{"train_examples": 195000, "horizontal_flip": true, "cutout": 0.25, "depths": [4, 4, 4], "kernel_size": 3, "residual_init": "none", "muon_scale": "spectral", "lr": 0.015, "adamw_lr_other_params": 0.0013, "weight_decay": 0.04}
Rows from block 4, named by matrix and row number. Each number is 128 + 24 x the weight over its row's rms, rounded and kept within 0 to 255. All counts start at 0. After the name is the row's rms in percent of the matrix's.
# convs0: reduce pointwise conv (model.blocks.4.convs.0.weight, 80x192x1x1), inputs 96-191
convs0.36 095 [132 103  87 127  93 124 122 159 135 147 140 116 117  80 111 115 173 168  92 108 111 108 143 120 112 127 122  90 169 139 110 180 130  99  86 134 105 133 165 134 116 114 129 102 111 113  84 112 136 111 121 103 142 117 131 137 111  90 121 130 132 119 117 125 149 116 137 138 125 143 139  86  85 149 101 105 108 132 114 142  83 122 122 153 104  93 125 115  95 124 119 119 166 132 177 111]
convs0.37 107 [151 107 126 142 106 100 150 119 133 143 146 138 129 169 134 114 114 113 160 125 118 130 111 146 118  76 112 161 120 137 147 209 112  95 141 110 136 126 103 144 144 135 124 168 142 136  81 193 117 137 140 172 102 113 120 134 173 159 127 125 109 135 164  85 135  64 158 196 101 129 141 150 144 152 112 124 157 132 139 121 122 122 128 130 131  90 141 161 100 124 141 119 143 120 118 109]
convs0.38 094 [148 129 123 178 151 147 126 133 149 108 151 170 132 123 133 134  70 159 148 102 126 137 125 175 122 121 120 160 154 101 152 135  99 168 130 118 126 153 117 176 130 117 117 138 122 159 100 114 139 133 144 178 122 134 150 179  94 123 112 112 117 134 175 133 164 172 120 128 160 118 156 148 156 130 154 119  62 131  76 150 139 143 120 122 102 134 134 148 121 109 114 128 161 160 103 154]
convs0.39 092 [166 159 112 134 118 129 152 139 131 146 168 116 122 113 126 165  77 129 163 101 136 123 105 129 131 137 131 106 127 125  92 116 129 134  98 164  73 108 105 104 109 133 116 184  86 117 149 130 131 112 159 163 131  77 106 140 152 122 150 130 115 110 139 109 181  86 156 146 110 156 122 140 129 104 104  96 136 107 127 144 102 117  91 133 128 115 168 125  67 141 145 163 181 100 124 116]
convs0.40 106 [107 146 128 138  98  92 113 119 155 106  71 110 125 126  92 101  69 106 118 128 137 154 160 119  80 100 132 109 165  88  68 141 111  88 130 145 124  80 175 105 146 138 122 128 128  96 187 122 116 115 147 124 130 115 118  85 125 131 148  81 144 137 106 120 146 143 134 100 118 138 137 100  77 101 132 112 140 131 106 122 184 146 115 125 161  82 133 108  80 125 141 115 150 129 128 156]
convs0.41 105 [149 165 136 144 164 135 150 160 115 135 148 127 129 153 125 147 130 112 152 133 149 116 134 133 176 111 125 167 177 140 156 139 115 121 131 131 142 152 128 124 149 172 114 123 117 145 144 166 152 116 115 111 147 133 150 133 150 148 127 128 166 119 135 131 138 141 133 129 161 130  89 106 166 155 147 158 155 141 113 156 154  97 150 145 116 114 119 130 172 162 114 150 104 147 136 123]
convs0.42 095 [105 146 124 119 163 152  77 127  99 129 114 122 174 134 124 139 129 117  89  97 118 156 132  90 164 138 170 114 135 129 153 195 113 151 131 144 120 126 110 138 168 100 162 104 115 131 157 109 145  93 149 137 129 110 116 122 108 114 142  98 130 129  91 157 109 125 122 145  87 165 155 128 150 139 102 107 148 186 139 147 134 143 123 168 117  99 148 121 124 112  92 122 107 121 102 242]
convs0.43 106 [127 153 106 132 111 126 185 118 136 136 143 119 119 132 183 115  99 128 152 145 142  96 132 129 128 114 117 137 131 113 123 132 106  96 138 105 129 116 119 122 174 137 145 131  99 128  85 155 113  75 130 146 175 117 140 112 140 159 192 127 126  62 191 128 141 131 140  99 107 188 159 126  97 147 174 100 146 124 110 102 143 113 164 124 155 162 153 166 125 103 147 133 168 135 136  93]
convs0.44 103 [135 115 122 136 111 126 123 129 122 114  91 148 110 108 140 136 168 114 110 174 150  89 105  73 126 121 150 156 131 131 126 146 135 140 104  85 129 153 137 197 160 162 114 108 123 101 123 121  92 154 141 184  90 149 135 106 103 164 116 131  96 115 109 166 114  98 113 126 120 112 111 134 107 119 154 172 109 134 128 128 177 131 155  94  86 128 155 121 116  95  80 139 175  96  98 102]
convs0.45 100 [ 72 169 138 137 143 132 107 135 120 103  98 118 118 108 131 122 111 139 122 132 139 126 157 137  97 129 113 145  88 100 120 109 113 103 146  95 127  87  98  96  86 126 103 131 100  77  70  72  72 100 108  97 137 116 118 128 124 118 124 112  91 127 201 160 107 107 131 126 141 116 136 149 116 169 102 151 103 130 116 103 125 146  98  78 149 129 160 133 126  94 136 137 130 114  91 112]
convs0.46 098 [127 108 127 129  72 130 124 168 125 134 132 132 108 128 133 103  98 107 131 191 112 114 139 157 121 118 112 183 117 140 130 129 139 134 123 139 131 115 138 106 127 113 146 121 145 103 162 109  83 181 118 112 130 112 144 122 112 173  89 109 115 126 112 138 126 125 158 133 153 150 124 125 146  99 128 106 159 124 124 119  94 119 147 153  98 125 142 145 129 104 158  88 100  98 157 111]
convs0.47 098 [123 109 160 137 143 150 148 110 105 109 144 116 108 109 167 128 138 140  92  94 120 143 171 153 149 125 138 116  96 133 164 169  92 145 128 185 120  96 119 111 115 156 130 127 136 131 114 139 101 128 193 125 142 106 174  83 143 118 135 162 101 152  96 101 130  99 148 114 146 117 168 129 135 143 132 167 156 131 144 144 189 128  97 145 100 133 104 135  99  76 137 111  74 132  94 103]
convs0.48 105 [145 133 123 100 144 114 150 170 127 125 118 147 119 161 113  95 135 149 141 123 138 147 130  99 129 188 169 145 144 127 136 139 117 104 109 131 103 159 137 122  93 107  99 118 148 137 128 130 154 128 164 137 129 104 177 114 147 158 102  97 104 148 138 148 127 203 118 111  92 148 114 185 120 114 101 129  62 119 111 108 118  94  98 145 140 128 114 111 127 156 124  95 153 155 121 103]
convs0.49 106 [ 98 173 137 123 118 143 155 100 128 109 140 207 105 101 142 120 163 134 163 135 105 136  76 137 108 123 113 117 139 162 117 156 108  90 145  98 115 103 117 141  82 135  69 141 118 190 150 120 101 106 133 147 130 134 101 116 183 138 128 126  91  99 142 109 122 109 138 133 104 118 126 107  98 126 164 172 131 135 164 121 136  97 141 136 124 131 139 171 141 134 147 148 137 123  84 108]
convs0.50 103 [ 79 157 158 135  97 145 131 105 169  93  89 142 141 197 113 115 167 142 125 102 101 122 109 143 161 153  98 124 137 103 142 104 158 141 144 147 119 103  92 108 178 147 116 145 131  80  76 163 133 135 142 126 129 118 116 113 101 142 145 118 122 139 141 174 174  88 139 142 118 120 194 122 142 158 156 116 125 151 119 166  96 178 127 109 113 103 140 138  78 118 149 129 123 141 148 147]